config = dict(
    encoder_arch='vit',
    train_examples=97500,
    translate=0.06,
    vocab_size=15,
    embed_dim=384,
    encoder_fused_qkv=True,
    text_encoder_norm='layernorm',
    text_encoder_qk_norm=False,
    text_encoder_positions='rope',
    optimizer='ademamix',
    lr=0.00055,
    beta2=0.98,
    beta3=0.999,
)
Rows from block 3 of the image encoder of a small contrastive image-text model, named by matrix and row number. Rows with one number within an expert belong to one neuron, the router's apart. Each number is 50 + 10 x the weight over its row's rms, rounded and kept within 0 to 99. All counts start at 0. After the name is the row's rms in percent of the matrix's.
Before each expert's rows are labels from the 100 images, of 14848, where the router gives the expert most weight on average: "colour at peak" is the nearest of a few named colours to the mean colour under the peak. Only what is clearly more common there than usual is listed. The data: analogue clock faces. In brackets: how many of the 100.
# router: router (encoder.blocks.3.mlp.router.weight, 4x128), inputs 0-127
# up: expert up (encoder.blocks.3.mlp.up, 4x32x128), inputs 0-127
# down: expert down (encoder.blocks.3.mlp.down, 4x128x32, transposed), outputs 0-127

# expert 0
colour at peak: pink (52); white (42)
router.0 107:64 70 51 46 28 43 49 46 39 51 50 50 58 56 50 53 44 40 69 43 54 46 58 53 37 60 66 47 51 55 60 50 39 47 54 43 52 50 47 62 71 50 59 68 28 58 57 33 33 41 47 35 56 50 44 55 53 49 49 48 72 59 40 56 54 48 57 48 65 38 60 51 44 63 48 33 44 62 57 31 70 48 69 55 35 59 56 64 62 38 29 28 52 46 43 59 48 43 47 48 67 59 54 49 48 38 49 53 39 45 58 44 37 44 56 47 45 50 46 54 29 53 64 42 46 56 37 37
up.7 094:41 53 43 51 34 43 37 51 56 36 72 46 69 53 41 51 61 63 52 47 47 22 51 43 44 65 40 62 69 46 42 61 49 55 42 49 49 63 53 50 49 52 54 54 57 30 49 45 49 37 56 47 52 47 42 55 40 23 61 31 48 46 55 65 62 55 54 36 40 48 53 59 51 65 48 41 48 54 55 49 57 41 53 35 60 53 72 56 55 41 41 57 50 70 68 58 40 46 38 42 53 35 30 63 53 58 38 62 58 55 48 53 57 49 40 38 51 58 57 38 53 70 31 66 50 51 44 50
down.7 089:48 34 38 43 62 62 48 53 46 61 50 48 29 39 59 51 39 50 49 59 68 58 54 59 58 49 37 39 57 57 41 49 51 70 43 50 58 52 36 45 60 72 49 29 46 53 49 53 50 68 55 51 51 46 53 40 58 39 48 67 46 54 71 44 44 36 54 55 56 45 53 30 59 49 48 62 59 39 36 51 22 36 35 34 49 55 48 35 48 57 37 51 68 47 69 56 46 55 75 56 53 47 70 58 49 60 50 38 55 49 36 52 47 46 45 51 44 46 50 35 47 37 64 31 55 49 56 49
up.8 094:50 59 27 43 51 61 69 56 38 46 52 49 65 48 54 59 57 43 52 43 40 63 51 50 49 56 45 49 56 50 39 56 36 58 52 37 51 46 47 48 51 60 28 43 43 58 39 44 76 50 52 46 64 53 51 41 43 38 33 69 58 57 55 45 63 21 36 61 64 42 50 39 36 50 56 48 53 61 62 41 34 39 57 39 58 53 41 46 50 47 42 49 57 57 51 59 51 59 45 40 48 42 74 34 53 42 33 35 45 57 55 50 36 55 43 41 52 42 63 43 56 72 50 67 58 70 61 47
down.8 091:49 57 36 24 56 41 48 58 43 42 46 55 51 46 51 59 49 70 38 38 54 53 43 58 66 57 55 46 58 49 56 64 27 46 61 47 47 43 44 54 54 53 35 57 57 48 49 61 74 50 37 52 54 45 66 54 57 45 40 58 40 56 56 59 54 65 52 63 60 68 53 44 57 38 78 55 60 35 53 48 38 57 37 51 50 39 44 44 42 61 33 52 65 57 43 53 30 66 49 56 62 52 55 42 35 52 59 38 41 53 48 64 43 42 54 40 58 41 69 33 56 45 62 60 54 51 70 41
up.9 103:26 50 59 64 49 42 59 46 57 47 54 44 42 42 43 45 42 58 44 58 31 57 41 44 52 56 46 65 69 47 34 58 51 64 47 57 57 59 31 44 36 47 42 43 57 51 36 51 62 44 55 59 59 44 66 52 22 41 48 49 48 51 46 32 43 53 63 55 56 51 49 48 79 71 45 58 50 47 61 52 45 44 52 38 70 57 52 45 47 46 55 46 52 39 50 32 52 46 47 54 39 40 66 54 70 65 26 48 40 48 50 49 51 49 60 39 47 47 31 54 69 33 59 65 55 50 39 50
down.9 111:65 38 59 38 58 51 46 36 36 48 45 74 50 56 69 62 53 54 48 55 32 44 44 59 62 49 50 38 70 54 31 43 41 37 63 56 33 50 51 47 55 61 42 52 39 62 52 40 45 49 44 46 49 36 37 34 72 65 36 54 65 57 63 33 61 64 49 39 41 49 36 46 59 42 55 52 65 37 39 33 58 67 63 52 33 41 48 47 49 49 40 63 52 32 54 50 40 57 45 68 57 49 43 52 48 51 63 38 51 56 60 60 46 41 48 37 57 41 40 46 53 42 56 55 54 40 49 47
up.10 103:55 49 69 58 24 52 42 45 49 38 61 39 46 39 69 42 60 47 63 54 47 33 36 39 53 40 43 70 53 44 31 30 73 57 66 65 48 49 45 43 42 41 29 48 56 35 51 51 42 45 44 54 45 29 37 52 44 38 59 51 52 58 52 57 55 50 41 45 52 48 64 57 60 53 45 48 36 30 48 35 58 69 53 35 65 48 57 68 59 45 64 59 46 43 54 43 57 58 50 47 51 44 38 63 57 55 46 56 54 54 62 60 45 62 54 53 34 59 54 52 48 49 49 72 60 43 46 50
down.10 131:57 54 45 31 46 55 52 43 34 58 38 46 45 53 58 47 47 69 60 48 56 58 66 59 33 49 49 40 66 45 47 59 38 52 60 51 58 47 36 45 55 47 61 44 54 37 65 40 43 57 55 44 67 39 66 30 43 44 71 52 38 54 56 49 48 37 49 59 40 46 58 62 39 62 42 57 46 39 59 51 31 33 57 33 67 71 62 54 52 45 46 36 55 61 58 36 58 29 39 59 56 52 64 56 52 54 49 43 56 53 54 52 67 46 34 45 50 40 63 37 58 46 38 53 54 46 28 63
up.11 094:49 53 61 62 53 62 37 56 45 43 41 51 50 74 38 64 52 35 61 43 46 32 52 61 28 36 53 50 50 50 48 37 49 38 60 54 51 41 54 53 52 33 46 46 49 38 44 48 58 33 59 55 57 35 54 50 69 52 53 56 52 58 42 51 59 55 55 58 44 46 45 74 51 70 49 37 63 44 55 43 43 48 51 40 47 46 34 70 47 37 49 41 55 55 48 49 56 65 48 73 67 50 62 76 58 35 50 68 31 61 56 52 38 47 44 67 48 43 50 46 36 63 39 38 58 50 43 54
down.11 091:39 63 43 39 56 50 53 53 53 58 43 65 40 30 66 72 33 68 46 40 68 58 43 50 55 41 58 53 52 62 50 58 49 39 58 51 40 43 35 47 65 45 37 57 56 56 54 36 47 45 55 50 67 66 33 58 32 56 54 59 47 47 43 53 36 40 60 54 65 62 40 54 64 43 62 66 54 45 54 70 48 62 51 41 42 50 33 33 44 55 56 56 45 42 46 49 61 48 49 51 44 51 63 61 35 45 53 52 63 48 59 57 42 51 63 47 30 52 41 43 27 44 51 58 31 48 29 48
up.12 097:44 56 58 47 43 42 52 48 76 51 56 44 63 49 39 62 46 49 49 50 48 33 46 50 56 59 66 59 51 40 39 50 63 42 46 34 33 40 40 51 69 31 55 58 57 37 72 68 55 44 48 45 56 45 41 30 42 48 47 53 66 58 41 72 54 53 57 40 65 53 56 44 42 56 50 49 48 40 37 31 51 41 55 64 51 42 67 76 50 46 49 46 39 55 50 52 54 53 67 64 43 37 39 55 36 53 53 65 40 50 45 36 49 56 62 49 43 54 60 32 40 42 56 68 36 53 61 40
down.12 090:45 44 50 46 59 53 47 49 42 70 44 49 35 48 52 49 38 55 56 37 64 67 38 45 55 56 29 57 44 50 36 53 68 49 52 59 46 58 45 51 64 51 48 55 50 53 35 45 39 44 70 54 53 45 50 57 58 38 47 70 44 59 59 42 29 56 59 49 31 64 36 46 46 38 66 50 62 48 31 61 43 52 48 46 58 48 33 28 51 44 47 52 60 45 46 43 48 44 55 54 55 75 55 50 43 52 55 61 58 50 55 72 41 26 51 40 49 69 38 65 38 69 47 40 51 53 37 63
up.13 097:60 53 53 73 45 43 30 53 63 44 54 44 66 64 69 41 39 43 52 51 57 39 58 55 41 51 51 83 45 59 58 54 62 25 49 50 55 51 53 51 61 55 63 52 21 36 49 63 26 47 69 49 52 50 41 65 49 40 47 46 45 43 52 52 38 59 63 35 34 59 48 47 48 58 48 31 44 57 48 66 59 50 52 44 48 45 38 52 53 53 43 36 53 52 51 56 64 48 42 42 59 37 42 45 57 48 42 51 65 49 62 37 61 59 52 36 54 42 53 57 48 53 28 40 49 53 48 47
down.13 092:59 36 40 55 61 53 52 46 45 63 41 59 59 41 47 63 49 43 47 70 41 43 65 51 51 53 50 43 48 39 27 47 64 44 48 59 66 30 45 47 54 62 50 51 45 50 52 40 61 55 48 42 56 70 54 47 68 50 54 70 64 45 58 42 48 33 69 58 55 37 56 21 49 51 42 61 53 50 49 52 47 35 43 44 49 56 61 49 54 69 36 48 42 43 59 54 44 48 66 58 37 66 65 47 51 59 70 28 57 54 18 41 47 48 51 50 51 42 53 38 52 56 56 34 49 50 50 46
up.14 098:59 51 57 48 48 63 44 41 45 48 39 34 54 64 54 58 73 59 69 53 56 51 60 56 27 55 64 47 54 59 48 55 34 44 50 47 55 52 37 37 64 53 50 33 46 29 56 45 59 51 52 52 55 48 65 42 48 59 44 46 47 58 28 50 52 63 43 43 42 57 45 63 46 56 44 53 48 51 44 40 57 55 47 59 50 58 67 64 54 46 53 29 67 44 50 40 78 63 40 47 54 51 34 53 34 37 51 58 45 76 67 43 39 41 47 55 45 35 55 56 53 56 37 33 46 50 30 42
down.14 102:47 54 51 48 44 61 42 46 47 47 54 54 44 26 37 47 58 62 51 41 73 52 28 52 54 33 41 47 52 61 57 35 39 51 44 51 49 61 60 44 45 61 34 43 62 49 47 53 30 46 48 37 53 71 47 47 31 56 46 55 43 70 55 47 41 55 58 53 44 59 57 46 75 34 45 51 41 52 36 46 36 55 38 62 44 67 57 31 53 48 69 32 52 33 51 45 57 49 48 56 43 44 56 60 32 38 48 59 51 57 73 51 57 60 43 53 51 59 36 66 69 45 49 52 41 48 38 58

# expert 1
colour at peak: brown (60)
router.1 087:57 52 52 52 45 64 46 48 48 44 32 50 49 46 44 75 52 65 35 62 30 47 64 51 36 57 41 46 47 45 60 49 37 54 58 60 56 61 50 61 58 49 43 40 57 40 47 53 51 58 55 38 51 47 58 37 48 51 49 48 31 33 54 47 64 42 50 61 58 75 44 39 46 31 48 73 32 47 40 54 46 41 41 61 62 51 48 56 57 59 61 56 51 65 79 49 54 47 48 36 27 70 50 53 44 48 58 36 51 54 51 38 49 62 40 28 55 40 62 48 42 60 45 47 54 58 43 36
up.7 099:57 43 57 75 50 53 58 22 55 46 45 58 48 53 40 52 55 53 43 69 50 45 49 35 41 42 72 42 33 42 46 48 57 60 54 56 47 42 59 64 69 28 51 80 59 47 63 67 27 55 47 53 48 50 51 36 48 55 37 39 50 67 47 49 49 58 39 49 38 53 55 48 53 40 30 61 27 56 42 50 47 47 39 64 37 46 59 52 54 60 40 43 53 42 57 63 52 39 59 63 36 62 52 52 42 50 46 42 65 45 51 41 44 63 48 43 43 45 56 56 49 44 60 52 39 47 62 61
down.7 091:49 59 67 65 47 31 70 49 67 45 54 45 38 36 48 61 39 67 45 48 57 53 45 57 57 38 49 58 58 55 51 41 30 67 52 51 52 60 39 40 57 54 60 38 62 49 54 34 35 45 52 21 41 40 59 44 49 57 44 41 44 55 43 56 57 54 51 55 58 41 40 49 48 63 44 61 60 58 55 31 26 51 55 60 51 54 38 55 55 38 51 51 63 50 53 56 49 64 57 53 64 44 23 49 37 37 53 50 40 41 75 49 59 50 44 47 54 55 47 41 33 49 63 55 34 50 57 37
up.8 100:50 32 60 60 50 71 55 33 62 40 33 51 37 63 62 50 52 53 54 80 34 64 42 55 41 25 52 43 31 45 44 43 57 61 60 52 32 41 45 43 66 45 56 52 54 61 55 56 56 62 63 54 47 45 64 57 67 58 43 56 50 64 55 50 55 49 60 54 45 42 43 56 39 48 21 50 29 41 30 54 45 52 41 60 44 34 50 53 45 65 54 53 59 38 58 47 52 42 44 61 39 54 54 61 54 46 34 51 56 47 58 36 45 48 56 52 36 45 39 52 54 57 52 44 53 49 56 68
down.8 096:42 44 47 48 69 42 57 52 49 61 46 37 49 44 46 48 38 42 47 36 47 49 27 59 47 40 41 61 45 34 65 41 49 55 56 51 62 43 57 42 46 54 38 53 61 63 43 65 42 62 69 56 34 54 39 63 52 45 59 53 41 55 47 49 39 40 54 45 39 48 54 68 62 50 28 47 50 59 51 59 25 55 61 35 42 49 34 38 43 38 45 61 48 36 60 62 56 65 67 44 65 42 44 55 40 32 34 68 47 30 68 67 43 59 54 48 64 59 47 52 59 49 43 53 50 54 55 45
up.9 099:53 51 64 55 35 41 51 43 57 31 57 45 41 54 48 55 69 54 43 46 42 66 52 47 54 39 64 34 68 56 64 40 58 63 39 69 51 44 54 42 58 60 46 63 44 49 62 60 21 27 40 50 40 49 75 37 58 44 47 54 30 49 46 47 42 39 40 53 52 54 64 60 61 50 50 34 41 62 51 41 65 58 55 45 41 58 44 35 48 42 39 52 50 67 40 63 48 61 48 51 74 52 48 54 47 60 48 41 32 46 42 73 49 59 48 51 40 60 59 44 57 51 46 48 49 49 60 51
down.9 094:62 52 52 44 47 34 51 51 51 54 37 51 41 54 30 35 33 47 56 33 60 41 40 45 50 35 57 60 67 53 40 64 39 61 59 65 46 54 52 57 38 70 62 55 36 51 44 56 39 48 56 45 48 65 54 46 65 64 38 44 65 27 70 51 33 54 49 43 47 44 54 50 30 62 69 38 35 60 57 57 29 51 52 61 51 48 49 54 54 44 32 57 66 58 49 60 46 42 62 61 64 49 64 38 39 42 50 40 50 49 59 43 47 38 68 53 55 56 55 45 50 49 46 64 42 38 55 41
up.10 110:63 51 44 59 64 63 56 48 55 58 45 50 33 62 66 56 35 33 47 52 36 54 46 52 55 25 54 62 43 37 52 66 55 49 74 48 46 48 35 38 52 36 59 20 46 72 37 59 45 58 52 63 56 52 56 58 67 45 55 59 49 63 63 57 22 47 52 54 45 38 39 49 55 52 46 51 48 42 47 56 40 49 35 40 59 52 60 34 50 52 35 56 50 33 58 63 58 44 42 48 55 46 61 52 51 42 44 49 57 47 61 46 50 72 55 39 48 42 35 53 49 48 46 43 53 33 51 64
down.10 120:44 40 67 58 66 56 43 47 47 58 41 60 34 56 53 49 44 59 60 46 63 41 45 60 46 39 43 48 57 64 52 53 60 74 62 72 43 45 36 42 49 60 51 40 56 37 36 60 49 46 66 53 47 57 54 48 71 42 44 69 56 57 58 57 43 55 47 60 44 52 55 54 42 49 39 68 49 47 47 59 24 42 34 48 37 47 28 40 36 42 45 65 46 38 60 51 35 49 50 65 72 29 61 53 37 61 56 52 54 35 56 55 39 62 40 50 44 55 57 55 39 52 43 52 50 56 59 38
up.11 098:46 55 55 62 36 46 41 51 60 39 42 39 47 50 46 55 43 39 57 60 47 55 53 60 48 43 55 37 50 60 53 60 52 48 52 43 58 55 52 42 49 53 45 37 45 37 23 48 68 52 32 45 71 57 64 49 37 42 46 37 55 43 55 39 36 57 36 59 48 56 53 52 35 70 47 41 50 51 52 52 44 37 33 49 44 49 34 48 57 37 50 43 71 57 32 42 48 49 47 40 76 46 45 47 80 58 46 55 66 59 57 64 55 56 44 59 55 56 54 52 50 61 66 39 81 55 38 53
down.11 100:57 43 48 49 57 60 53 61 56 49 45 33 44 47 47 49 42 58 39 61 73 56 47 60 56 78 57 58 45 59 61 55 52 41 68 51 33 51 63 54 40 64 47 64 35 53 50 65 36 40 61 34 45 72 44 58 63 49 45 54 43 57 53 67 36 47 50 51 48 43 64 23 63 42 49 39 52 46 39 23 50 47 38 43 46 50 41 63 58 59 40 57 49 42 55 51 41 42 41 46 59 43 52 51 60 45 75 50 67 45 37 42 40 48 51 65 58 56 56 39 49 57 41 39 52 50 60 60
up.12 101:51 48 48 56 46 50 34 62 54 51 74 47 69 41 52 42 66 46 51 50 48 33 55 47 39 63 52 33 46 38 41 60 45 45 48 43 57 50 61 48 40 37 30 40 58 48 34 49 42 38 49 41 46 46 51 66 56 47 81 63 45 47 54 56 59 59 54 38 56 48 52 68 54 43 54 31 66 34 45 52 53 50 50 44 49 51 59 50 69 50 54 35 67 62 44 45 41 64 53 68 70 51 35 61 43 59 42 55 52 74 37 52 46 40 58 56 45 53 54 43 52 60 27 50 36 46 61 51
down.12 098:50 58 47 45 38 42 66 55 56 56 46 48 45 63 50 50 57 55 43 36 48 48 48 42 64 36 41 46 51 59 36 66 54 62 43 52 36 52 56 51 41 71 52 48 61 64 50 65 41 50 64 46 52 44 39 33 65 42 45 50 61 32 65 68 55 64 42 57 50 40 53 50 43 42 69 52 55 61 42 40 38 61 66 47 44 39 50 45 39 42 56 66 43 55 48 59 38 48 59 63 37 36 63 58 54 45 68 54 41 36 48 45 51 59 53 51 56 64 23 35 21 47 72 57 39 47 53 47
up.13 112:30 55 41 62 56 45 48 47 64 49 57 64 49 47 44 45 55 40 45 45 50 52 60 28 67 47 49 55 33 45 40 39 51 49 58 69 59 51 62 58 44 39 49 65 28 53 40 56 47 60 55 56 68 60 44 63 50 53 27 58 58 58 40 41 41 39 59 41 49 57 72 49 57 59 34 45 38 49 58 57 51 51 49 39 50 35 40 51 63 53 53 55 58 36 59 55 46 36 72 52 32 50 44 40 54 36 57 69 36 47 57 46 59 46 74 61 57 60 43 54 58 35 36 57 37 45 48 54
down.13 102:62 59 43 71 58 52 63 43 56 51 42 37 45 57 36 60 35 51 45 45 47 41 39 53 49 45 55 42 40 52 61 40 35 51 48 49 48 51 65 46 48 56 68 70 63 37 47 31 21 57 55 42 52 62 64 60 52 55 49 59 31 46 42 43 36 49 61 49 62 51 72 52 56 57 50 52 38 54 57 51 54 53 53 58 63 42 54 64 53 43 57 40 51 47 39 46 61 56 32 37 49 74 31 42 43 52 41 59 58 35 67 78 38 50 64 47 50 45 57 42 45 41 44 54 44 32 51 53
up.14 111:52 46 49 60 39 45 51 41 32 56 58 49 36 50 57 38 53 48 40 50 74 37 45 43 47 35 52 48 40 46 49 36 77 56 36 56 34 48 48 40 49 48 47 37 60 49 57 51 61 33 48 72 33 52 44 53 59 48 43 44 50 49 58 52 30 56 34 63 36 41 58 48 54 57 57 54 53 51 55 45 47 56 55 66 46 50 57 56 27 52 72 42 47 71 33 28 57 54 51 51 57 46 54 40 50 67 29 65 56 45 46 55 54 56 39 67 55 41 41 48 49 46 78 55 54 51 62 49
down.14 117:44 38 41 57 52 47 49 52 54 36 73 29 36 43 51 44 52 41 34 48 68 45 35 35 53 55 49 51 33 53 43 45 65 53 51 48 35 59 60 63 58 49 33 60 35 55 58 49 39 34 43 53 52 47 32 52 45 55 43 68 58 42 61 57 51 49 32 45 58 31 61 38 41 45 71 39 56 41 58 24 57 49 47 42 46 51 63 62 56 55 57 54 58 59 43 52 43 47 49 60 46 42 50 59 54 53 47 51 64 66 51 55 55 44 48 62 58 33 36 61 73 50 45 66 68 41 60 60

# expert 3
colour at peak: black (53)
router.3 109:37 48 61 52 59 34 63 52 64 53 64 45 63 39 53 51 61 40 47 49 46 56 43 30 69 50 35 62 53 54 56 46 71 54 48 52 52 33 55 42 49 49 28 47 53 54 34 51 40 47 33 70 59 53 51 61 36 42 44 45 59 49 56 54 38 48 47 51 49 45 56 60 51 54 50 51 62 34 43 64 34 50 41 48 59 39 41 48 54 40 63 69 28 68 36 38 53 57 66 51 49 24 54 32 55 65 39 63 52 44 30 53 62 56 67 56 57 50 53 43 62 41 47 53 49 52 59 52
up.0 098:67 38 53 50 38 64 39 52 44 57 31 64 49 55 53 65 49 46 45 61 52 59 63 48 42 55 46 35 38 64 60 53 50 42 39 38 47 54 38 38 54 57 61 20 49 48 47 61 33 52 76 69 47 47 67 48 47 44 40 50 49 59 36 51 45 51 63 73 52 49 30 56 56 51 47 62 47 45 41 45 56 55 24 58 60 66 60 34 55 46 46 43 37 38 53 52 58 49 66 61 37 50 57 45 45 46 43 43 55 57 44 52 56 53 42 40 54 48 50 65 75 40 40 48 52 50 64 42
down.0 093:49 70 54 35 66 45 68 43 38 33 50 52 57 45 53 42 52 55 52 43 53 49 54 45 50 57 47 52 62 66 32 59 44 55 46 58 35 45 54 33 59 47 43 39 54 41 50 36 60 37 50 41 54 39 41 42 40 36 53 32 51 44 49 62 47 54 45 47 44 52 57 31 43 54 44 39 48 60 60 48 52 31 56 74 46 62 45 44 56 45 44 61 38 56 44 38 59 48 48 41 63 33 54 37 52 37 58 64 64 56 46 61 44 30 65 58 66 81 52 63 46 63 59 50 46 42 62 31
up.1 109:52 58 41 48 55 68 31 50 44 53 72 62 38 38 57 53 54 53 64 54 50 40 50 55 41 34 42 35 47 41 27 55 64 43 55 57 60 43 49 50 44 56 49 45 48 47 41 48 51 59 43 45 58 25 35 44 67 38 46 51 46 56 61 42 52 65 37 52 40 41 51 57 56 50 51 56 59 72 50 62 51 53 52 41 62 55 45 48 67 68 45 51 39 51 42 56 38 46 71 72 40 45 65 62 43 28 61 34 48 33 53 73 65 56 43 57 57 48 41 48 33 44 51 54 37 46 49 47
down.1 097:46 58 53 39 44 50 50 40 30 45 52 54 51 53 58 51 58 52 37 52 52 49 57 57 66 65 44 36 45 58 26 44 40 59 45 53 66 72 46 52 44 44 40 45 59 45 59 40 52 43 56 53 54 64 24 45 54 43 61 68 44 63 52 58 54 43 43 47 46 39 46 44 65 29 47 67 60 51 57 49 61 58 68 52 67 63 50 54 57 46 54 49 52 56 38 46 45 28 46 63 51 43 35 46 46 56 44 46 51 49 44 51 38 51 49 70 68 40 46 55 41 40 61 64 14 48 53 67
up.2 102:54 34 66 25 41 47 48 55 67 33 49 38 37 28 50 47 51 45 52 54 39 55 53 47 55 41 39 65 42 59 50 36 57 44 45 48 48 38 65 58 51 60 47 36 65 58 35 40 42 47 47 45 61 51 66 41 50 38 53 48 55 59 45 54 44 43 65 52 81 45 47 60 64 54 43 36 63 49 51 38 40 66 45 34 54 42 51 53 55 45 48 49 52 47 64 38 53 69 62 48 39 44 65 49 62 46 37 64 46 51 63 63 52 55 70 57 46 61 35 45 40 36 48 46 71 46 56 49
down.2 096:70 43 39 46 52 39 62 45 40 35 49 49 35 48 35 72 53 72 49 59 68 40 51 49 49 43 58 34 44 59 44 49 51 59 57 59 59 42 39 59 52 61 59 43 39 58 78 22 45 38 53 35 57 53 63 43 62 45 44 58 43 50 57 33 50 61 58 43 58 51 42 37 52 54 44 53 54 50 37 47 50 55 52 50 44 61 59 49 46 53 38 42 54 45 61 45 43 43 32 73 39 64 46 61 42 38 46 62 61 72 48 62 55 42 39 49 33 52 62 48 37 51 57 43 44 53 56 38
up.3 108:58 53 39 49 47 54 30 47 54 64 50 49 53 55 43 52 50 61 73 54 42 43 41 58 32 37 53 51 56 36 42 50 48 28 76 53 40 33 55 54 45 43 53 50 52 44 81 56 41 63 53 48 44 48 49 49 59 54 40 59 43 54 58 47 58 60 64 56 55 51 51 43 56 67 42 46 35 56 47 51 50 44 40 46 66 39 67 57 60 50 49 38 63 37 54 25 41 32 52 60 49 73 45 43 54 30 49 46 31 44 65 40 54 43 51 39 38 54 60 42 34 52 56 65 45 44 44 61
down.3 125:52 62 29 62 39 50 46 52 51 51 47 63 40 48 47 52 39 56 42 41 36 42 62 54 36 54 65 39 36 32 43 37 42 34 54 41 46 73 48 60 43 39 62 57 51 48 65 43 46 69 35 60 44 55 43 47 65 67 48 60 62 51 52 32 48 42 47 45 50 52 46 47 57 54 57 69 53 61 61 52 52 48 63 44 45 29 61 55 50 59 45 45 58 45 48 54 35 61 45 47 53 65 59 48 52 32 61 63 35 60 57 59 66 44 76 51 57 44 57 59 29 49 44 52 48 40 36 31
up.4 093:58 27 53 60 43 44 54 41 67 49 41 47 47 57 54 57 48 50 44 57 37 46 39 42 47 47 48 57 45 38 44 48 58 50 42 52 50 57 73 66 56 55 51 34 43 64 43 62 39 42 65 63 46 53 64 66 43 51 59 37 41 47 49 62 45 63 47 57 58 64 35 65 56 59 40 50 26 54 53 45 50 78 45 64 67 53 58 61 38 39 50 44 36 51 59 41 56 44 64 50 34 41 64 47 42 57 36 56 45 41 56 49 66 67 57 44 59 24 44 55 63 36 41 59 48 43 52 60
down.4 091:35 70 42 62 63 40 61 45 21 48 60 64 40 53 59 59 51 41 45 42 36 51 56 62 41 58 54 21 64 61 57 65 39 53 51 32 52 49 41 48 72 69 55 60 47 41 55 44 46 39 59 30 51 41 41 35 50 53 51 57 40 57 60 55 58 59 60 54 55 46 57 37 49 65 40 52 52 46 64 60 51 46 53 51 40 53 54 39 56 46 42 41 51 56 42 61 48 44 54 53 41 54 60 53 49 58 60 45 45 51 50 46 28 56 45 63 57 60 43 47 38 44 70 47 66 57 56 21
up.5 112:51 59 40 48 45 46 32 40 48 50 51 37 54 41 50 48 42 50 65 66 50 49 51 63 46 51 40 53 51 29 64 60 56 55 43 38 47 42 38 44 52 46 34 64 63 40 70 49 69 42 37 63 61 38 40 53 61 62 44 56 30 57 47 60 45 67 53 42 60 61 52 52 65 60 48 49 62 41 41 54 48 42 54 47 63 30 70 57 67 41 45 36 43 44 52 39 40 38 37 66 46 44 34 57 44 41 44 64 39 44 49 67 61 45 35 44 52 58 56 53 52 72 50 68 41 53 38 49
down.5 111:50 42 45 74 52 62 51 60 53 54 42 48 60 28 44 43 50 72 55 57 49 66 55 31 51 44 42 43 42 42 56 36 44 33 48 56 55 43 53 60 45 37 45 46 58 39 61 36 52 48 61 68 53 40 67 55 44 66 33 59 50 76 35 42 43 33 53 41 56 63 41 37 54 50 38 55 58 55 64 39 52 50 43 51 51 48 53 57 43 47 52 37 54 31 41 34 37 52 48 43 68 56 69 54 76 41 51 50 48 38 69 50 57 44 61 50 44 58 49 59 59 48 49 52 62 60 33 55
up.6 108:47 51 36 59 38 47 42 54 55 41 63 58 53 69 39 57 50 51 71 61 51 47 43 38 36 27 45 51 37 56 49 63 56 31 70 62 34 57 47 46 61 35 34 42 53 43 76 64 55 52 58 46 38 40 62 54 52 60 36 46 43 61 72 51 59 70 62 50 50 50 33 42 58 59 41 50 54 46 55 43 49 48 60 50 55 43 59 48 40 43 45 48 50 39 56 27 48 44 29 64 32 47 52 57 59 53 56 61 57 61 52 43 58 50 54 51 38 39 56 46 40 67 58 59 54 44 35 59
down.6 118:61 54 42 50 42 61 58 52 37 37 40 45 53 37 60 44 41 64 38 52 54 66 52 39 60 51 69 43 29 57 38 42 48 43 55 48 53 37 46 63 54 44 33 59 44 44 53 41 45 57 50 65 71 55 51 68 55 64 39 51 51 48 43 39 42 41 73 44 71 57 61 51 61 41 54 51 55 32 36 43 67 58 37 71 51 37 38 47 54 66 60 50 47 46 47 48 45 64 41 31 51 57 53 44 46 30 49 54 68 48 46 48 50 57 65 34 61 47 53 53 51 42 67 51 45 30 48 51
up.7 088:66 38 71 46 41 51 52 55 60 61 44 43 59 52 78 36 43 35 61 64 48 49 38 48 46 23 47 62 49 51 62 45 53 52 58 40 46 34 40 44 56 62 43 49 61 56 29 37 48 57 52 75 52 45 69 58 65 37 70 43 53 42 55 58 40 34 55 50 59 45 53 63 48 53 51 38 44 34 48 55 38 44 44 59 52 40 43 72 31 42 65 55 38 50 50 47 59 48 38 46 54 35 54 37 48 42 42 56 55 61 53 47 41 59 49 63 43 48 50 47 51 40 55 43 58 46 67 52
down.7 083:42 62 60 36 46 46 53 50 26 52 56 49 31 47 37 50 48 71 57 44 61 53 39 66 50 47 57 50 69 67 52 52 40 61 68 42 59 71 52 53 68 64 35 47 52 56 46 59 40 44 46 39 66 52 56 39 47 57 27 59 53 50 57 36 51 52 42 52 66 60 48 48 45 56 48 56 43 52 42 61 38 39 51 37 56 55 37 26 50 39 51 44 56 36 63 49 60 64 39 60 42 37 66 38 42 36 48 43 33 41 62 56 39 54 42 46 47 71 58 55 42 55 48 52 46 56 51 33